A small class-conditioned image diffusion model, trained from scratch.
Model: 15.3M parameters, 32-pixel images, norm rmsnorm, activation star_relu, patch size [4, 4], layers 14, width 256.
Training: 7400 steps, batches of 128.
Data: 101725 training examples, 9.3 epochs.
Rows from block 9, named by matrix and row number. Rows with one number belong to one neuron. Each number is 500 + 50 x the weight over its row's rms, rounded and kept within 0 to 999. All counts start at 0. Numbers have three digits each. After the name is the row's rms in percent of the matrix's.
# fc1: MLP up (model.blocks.9.mlp.fc1.weight, 1024x256), inputs 192-255
# fc2: MLP down (model.blocks.9.mlp.fc2.weight, 256x1024, transposed), outputs 192-255
fc1.778 087:507457487530551477373454483452513609545538597409492521504450477498421561418475518535532532557561545519536516467493580468529565569586562515482520513511429588556531518430508494477538437517558480
fc2.778 086:492556489530560517448452478491521440449540461414540553541544495563485521511522490432494482579543511557557557422474573530549547469512519520499497493515601549430451523530468455514573515534427519
fc1.779 097:528540555571492421453519462522492469480488419528555400461528410501422523479442527600523601585534502564480585551533455559439517448469501503461515489554442506451502501580472511508467400421392624
fc2.779 092:482499449474464614494512487485488452491524502484460475514453425479489514387568562481651552437503557349467485541518639498487457456483482473561507503526445405501450511568566468528532518520504356
fc1.780 089:492432518527496455429429484454483471424541401606433546575492520507585546488500507474537527523452511578475506562437498533455376496517476449470486436530553494425502511507490607469508485464579576
fc2.780 088:462542479452452500464477550523444498523434540518475479546488468519480563493532529413499403504487507518453528475474487504496409537635539572443522460435575428532446559426544489450438505500598434
fc1.781 091:499474558538478507500473464513499537494546465401490468517458526538494576493583544564537446480551509532596579538449557407532519482478524467565496531507483458480508457544464567488505452473588440
fc2.781 079:509591474532504553500564492492511492506411504470394448448401481541618525470513508492467523609501498526457418488465484514503510499509544535455527487527477495552420481446574511536553466546555549
fc1.782 134:530422492506510527465585434529570463421497542583523551521464530420459579492534546559508492456492581502523595533504471539526513533467517518501447491516491536512560537511481538398439556545494420
fc2.782 117:526513556502578557540554495577515546476462558645480498463512538420582449536492475411481468508474452506528552541460458457574566492524480544532554500527515471462554319497496493583484429531505478
fc1.783 099:390523546544567492491495461567492527438510489539509537604497526431607450421532449519454467454394589499504580572528541498499463497575484476523487530526526475484499571404447487566513448462494500
fc2.783 087:479577558522485526521509530541429463548579511480511451560540518434491490468552408427518489498456505537556399574565458471486502532462468403499519493440506456457478420385534465519576501490465515
fc1.784 102:482491463449536496528512450480569520559485575528524452507523524509469531535548430436529508485525459551429507512535515553426586582531537471429437543491539609492520574519461393581474576459461520
fc2.784 100:555506515512453551592503505465554483411607476516470518508489511518514576523491503587455451439558444512579532398535479519484529526457424493533496445582534514507532477505500518407444481475489431
fc1.785 081:493501546516427488563488533518466479504524521533495602504488455553476568457523534527526509609488445519516436502558517471501426396508497580525597465613541512469601594554476473563440551427544522
fc2.785 082:463546529445479586507480509532550502496541481502541375449403537445546510487562409532486599424464553564463492506561482481460500451450544456475507544564521470508535537522493416503484483470453538
fc1.786 100:497493454503534466493473508522584535362557495562486512482348547493440516490505478571532548540442468472494495525553439510447508508468493505490418502491479535469477534494567429489465448526534606
fc2.786 101:530553466531514406578477481507463456469422532490545531418546491518553479478521531391458522475534470500492464525541453502416475527555456469514481503504589505469487587525460597655510457511422567
fc1.787 142:506503509442548435575435580455484541498469426455474472567459493553398543492466473484514570555545544485504485462552465436430460562479550585499459446418549551422541492497519438393576519503461599
fc2.787 153:433484479533502425547471483555616472584464484462510490373453501469518429465427452544446527481477571478542445560567523531550518475462446515496489428517484520488450367565628463595598507547445474
fc1.788 083:472424499435463495517528399454527524493467523437507543432492470564534555483551362446549486587493501480499529527500429468544419370566444574466583477477576457505432626538438531433479552457499529
fc2.788 085:518620483501524557502549439473482478463637473516500489543500507494564542499423499551514570536502475451505522518503518436409446513514597481460445513533414626539459547400450469532458514430483492
fc1.789 081:481531491479484491524432536587561552529571513545524524512660514607589476510569502601396470435409509470482519418521517521485450421496531565455539473463528503402437578470512518540518416534468475
fc2.789 085:534557481391475472495571479546442525544521687472479510535429525375539458519509454454514432517459467530545489523589471526448413465480513462449572496538557599510537480594525424476528500425483453
fc1.790 093:493497553502476515475440552496447478407560535516491497435548475528475495482484525533409437510595493479514456432554482495414431354420523544544493567474474435491509479519555504485596504537475467
fc2.790 094:478465525562470406421463548595461469415528512493533520512477424492516481527515386469544451439510481419490476561626492480538433605558464496484570455496488451443506554436504489586498505508460590
fc1.791 131:472351482521504488493471488546545482557498525484484398493484483564489430473614485421417541491499398571412419522458473458484503561565502517463552442477480463584615508455448499548580493502568539
fc2.791 123:455515475411534570508576499497552424569492541393539510529479522557456401473528462498582477516544487595507562513493416572504536517531561507555469422553522497529394491576476499508542532461468442
fc1.792 092:475498452591547430508485500515512569475475521487531549493509551385482545477502512440604525444514462549541469506492456553503442504499538517534420495557586444578456524385453411504440511553524618
fc2.792 089:521508516504558487482514472425500507620527431461458447510375451496433502470478489503472574532510461429508494493415442616468536596541477562562427517486493480418410569434572605464444510493510626
fc1.793 075:488582497570475537504499481512475538467519451531559500571419504429503483480466540495474469502471461542507487536503561504500552483493485399449571424515494499583501558449527572423506467514479517
fc2.793 074:468427526441492527482423540504506527501479448573502546526475441417529464506439458462412499589475519568537425522461493549464519481544477583431581450531495527531503441583475490513543509468451525
fc1.794 098:548366540458477466454461521546413513487458544454559446510540539441524546532471594503494504544539513649513458507501526558553453461453502599516476544543494446455469448467431521442389524557515504
fc2.794 094:457517498454478499497551548381583520528458608391497554484540402474466395515484541499520464481518463445617518384648588552573453429522440487489483530479476543503511512584423492542506565441549522
fc1.795 120:472541465468449570450479515415455497488532537512485543553594536503458421551476614568449579496538504479479475523567518581483474455480497458531539480465461482432390559525532504403465405549472533
fc2.795 115:487405583458568498539506454516486500490504475558489483503553606488485485495449441501488489480606562501567499504571576618515425495386487540627537486420402569516592601501502494656444439466535492
fc1.796 094:516504561564559442578428431515542482492432521492498480591490486584516448555479502483554491551564540553561485497542476468502429502516487527552539495441587507531484491461538481487544526599474474
fc2.796 098:444473507549499520545518596479481474490479439498468516480528513558514544563552536558576431453382503503579495502509503606433459499454494524552493465457440457489463496451526589439428576480532579
fc1.797 104:507482640456480553485387443506534573503521441479500504549486497462517584451552429437503399537465477461507571479529558514424480516461473493465496517479460525511514461497593454543577508473457533
fc2.797 101:522521476586498418444471432482471509501583519481485443457529462465603549559517444506469535415500511472575509509537464524465544482603529512469503529447513553453523490438470513506552434456644471
fc1.798 109:401508540513446529555456511526460653487532539445514389501533576582415539458602431477462535423540578428442457491469527433512477561586504458481495474499501454541542430479495419530350466432556436
fc2.798 096:490551427490473497464494492549499541417481422588521508424485413448534497494490518424461471590556415509465519471514538439489554486420573485436469494567518519386419469479516477442472525471585472
fc1.799 087:478480557446586434432523513515582507499428574434465541511479447440480417405522561526502572577548455482424514498510436494532479368501617566492475545517531518445479474441506475527415531542548463
fc2.799 095:539526476477556547439491492539509463421442485489527575432407432492458534445487452495527569452509525516588527512525484472477426430493399474420565518465501407496462395524538393497506539547520507
fc1.800 092:518485590438416497530481470528472488566551501479480506478540449572526413493454563467572459514585393502522533466626495479471542554506462466517449550534482487592578474534512458693526394516457581
fc2.800 089:399562467519465559467474481470411509481466443511495566452435445593492511412527498536509502440563582472565507522424522476579468541488526679523510554479458471460517541528486553352467517521483478
fc1.801 087:520527365432513533534598423469437465559538391544499519496511464498493492423473464468519493552521477537499494548524571538528497533580512451491478631601486473609539593470491509498537487512557407
fc2.801 085:532458507507490477424511523566493526531500569455480536443538440528563462520486480539452539453481457447507417478543551527488457492459509555426551446502507532483494362520464443529561586456581402
fc1.802 126:539461459473533459558529503507459495600507513541461590403543471536485449583555479557463498386533463420507478563531564532484506545511496563509558512531556563545509466513450463500455602392532463
fc2.802 121:486421521514475428564493451473410550449468444440507478609463477450503602500525477586434456375492448531498539527512451447586558461505537536478549597390487499538524501515550537604500459565517445
fc1.803 075:506472514460566472502447491523552399516376475513533444404492469526455529550605509552573428492466542552521574581521567524594568468545544440474511503557631365606471436508504561512483613574535482
fc2.803 077:549501492563532496479505485544566415535396492534503444408473472551508442559555515500485570416453425474471526535541494585529505426419445471450410462472491495550543539543542520516343433437557552
fc1.804 122:397535460416478557444451415536515600462394505488503466431528493500545521581547503505512525524511506484547567451603454434431462464487495528513609501521494580441337504461495381402433564426500497
fc2.804 130:520392559574621494410463495567551473472496448583456463550423493445496474491368532524449515529455493541461532443465555448447496546579512479601522439570525592461451533499489525520496447560460482
fc1.805 106:422580564530593530564646370495589534527523491597552551469386473551572501553391593600574466505442468442515562503543460569477529529564462434505443496463537428475478666428454437422542547516512492
fc2.805 089:501483522612418546491381452532495521501538498513530444456649552491525520498484550504575540472519461468465593458491548551480453542434573586477481489481507467421543483556534502422498535436530510
fc1.806 073:483614518460533510449405572526498526499574583459554472520517495445516556497476463421484543551517539470573488456518459394511516444482387428468478465510448520413465487448585476411418444559515564
fc2.806 066:452531476434517550453455463514556457457418471499537514495489448441498510570562513408501529562522456481423522577475551462525563455493638542443550511490539499525537490487528497624481492484515408
fc1.807 101:508515468499486526431477467463507555485415544437432461455460409386548406499552509490488522447528554473472496476461581490498488436629532434558510502582548548551522566528467522434448470479498502
fc2.807 111:503529512572500570481556545526471529517403503532521529459358342558492471447602467473497467530455459561555477588458410560548482495391500462500517455515522568575479523475446490604463470513472470
fc1.808 104:455345463492392554485500521551483501396485426461468439516504523459585489458509572566487482512457390484526498558540592475349504572471536496458432469432537579460502524479445455485508461510507513
fc2.808 112:525541446610369514351492471573498571508523498567479508445433487440526444463535536477564545546550553474520567557454493387509529461417488509503494501499450460487481463480508443581489498560476486
fc1.809 094:490426559514477379472593485474475487514416495464526383485539460541501498462452463496456561504513440491562510511551515601578453452526528547464601491503453434450462546461458524445460477493530415
fc2.809 090:521505460634486410541425537477577458527456532536518474552524473485608479570462638540525488528456507501576380418623517532538436514486479437520511500522550430427398461485438552557523453510522533
fc1.810 107:456474484470473510529497462458404552576525497536511519474444547608438559515508472520494510489480518526467479567445515526587577362566539522469448460490507521557411494420495480510453580505500501
fc2.810 107:506541507493540544467456563570484480579449413470510433592500476574575577528474496374493535390504460521466415509435552484500494559432464536565485548480573613528453500519493548556494373512533531
fc1.811 111:512439561536449540510496536484486485497525487463511521528493585465506446502469473448586508567598484485521562487666519475577512469506368373430422464507562476447487469525529521424430451538510525
fc2.811 106:465487308491380584479526551501503458499554546479453493534449490544546495498569437437481616483557492479578432515465594547525479518542570577536521487435509499505439520492548484506472499468442499
fc1.812 084:508484547545555509497425477532466464494536507537426527520548449452559450467505419551591523363515510459516424421505397548564519494478499550478518449468521486522479514552523444472611422521266482
fc2.812 090:439507415473503540493463469466617413445458568529475500478507499483600586414467575465546487500503442403507459545491440555459473594526454469490521522493443454501506479521448523512458492523362544
fc1.813 062:502573437494533491497524465527557532602509619454491498509540565538484512415540494521527529487494554459497457495508454522436526484455419640395514498537423458377515577594429484580556456434436449
fc2.813 063:460551539506495473510452540511502521562553482537480440492566583393467498502515501513561556506472502510509442508554476530598523468501541431587525459549446500554566537606472471463421582530371538
fc1.814 130:478409449509406478494470508455410507623488598467518469488508494551525492503576509487416483470586501475410454619524581482519527543555391551455523487494455495562501481496492417567492455458485509
fc2.814 118:484464542539354611484466422500515428510529489453442512532480536621492598534623487524547481428553504426562545544497570523421518440437580401423494500508517480413502483532522503423462519516547529
fc1.815 091:532476503470537494532424501493482535493626537438486445528502480451508564579478364445435587522481477514462518554525497471479477482451543598499479499474570471566503504460511505568392479406414540
fc2.815 095:474504456457541411432532521465508554479571486478465445489564506296441460463508585556516575412505493563459561493518522417461535575582493390472442516569517493539491445483514510459534512545436456
fc1.816 090:440500478456491416474576522466496556513497405530530545432470439499571482478514544427557449496504347487505479448415467598429451444525448495540528418553509534477547466495491551512498525535440435
fc2.816 083:567499459459415625515436418518425516498505570493414453484508463451572506531508409605483500526582527518491487422459422441513478476549557495557471534477447431486450604451534548478535502452402501
fc1.817 091:516515464520491455492568471511506543527510602497489435558499541519432527464489510515530464405546433514504610600442489479582481442520441521468541500381519488475523531478504437430480503476570500
fc2.817 097:525442573424545543577447485508492512518392383504506425515574460373541550495462516650488412502513515504481489505461495509526535512542506515569439554490413382526476382480498506583550504430556548
fc1.818 091:520459601428535468452573484451466491521562471498433553522466535480523542512450488437526483492474576455523512473525420536472547442512585464567422416488461479500588498529565484475459462565544383
fc2.818 096:514542508597540474545482514495521504510505446442490496494570528487514423490461495457461515593509510519524499461513411539593448497551472580476463536453500417576509482476480497505516496548590567
fc1.819 090:471500512537527473531494452509507573416474420487455434401528545515406506523496426517533418419446523520497521468537478520494548551568451503465447481431546447501540511472515478508472540488490487
fc2.819 085:520542483406500513563498489448487572500531625530509433384508559497519420446523546540530597520524552444515487547552422422464491545538448495431464524487423462524450500484499470502500520459450542
fc1.820 081:460482528597504413492470549486480511440482470468514404445489411435596498456437525504475506390609501541382434534498476439476495451450464483494486514465514464479496535540469481534439465455556603
fc2.820 084:495581494414503458542477448545529458527568480470423469599556523436421520496487522423503470488510549583563541532539465476568546462567527509527496407457482473425493582543487525463456409528526439
fc1.821 153:516478563549506489407394494503572455507529425421498506527547495453430439555495541474530514479451499514563452508493467557626690516483408403447478460473514494417430548487400479522456488511485533
fc2.821 146:482533494423486437519529492496491525454542500418501445593551494533358511472520506488530494492503519509504487405462431462479679531605590553515547552542514466508390449517486601460544522546463548
fc1.822 083:477481581595450503475539500453528524446564508523481522444541561496485501504488442517465657454462484505624532463514485546496399451569494514500400568542509484515510504484504508491483503443538460
fc2.822 093:440570494512498530457494372504516500496585566558587452409399587467415553500515576507502352516461458520514565511496473479491491492510489471595503452477464463503510514435476414480457503453597473
fc1.823 073:558461446513466525446526501483519431448484564548588459500481567495522584565457513482436468464410528456508505568481568572529516573486571443465441457509511480445489514494485494485464527506523516
fc2.823 074:542577478486535479420403505537628517503512410579478486481525467544464478451449470508525479547527520452535553573482457526509532544459485510490468421504468431484479505462471495419482587582487394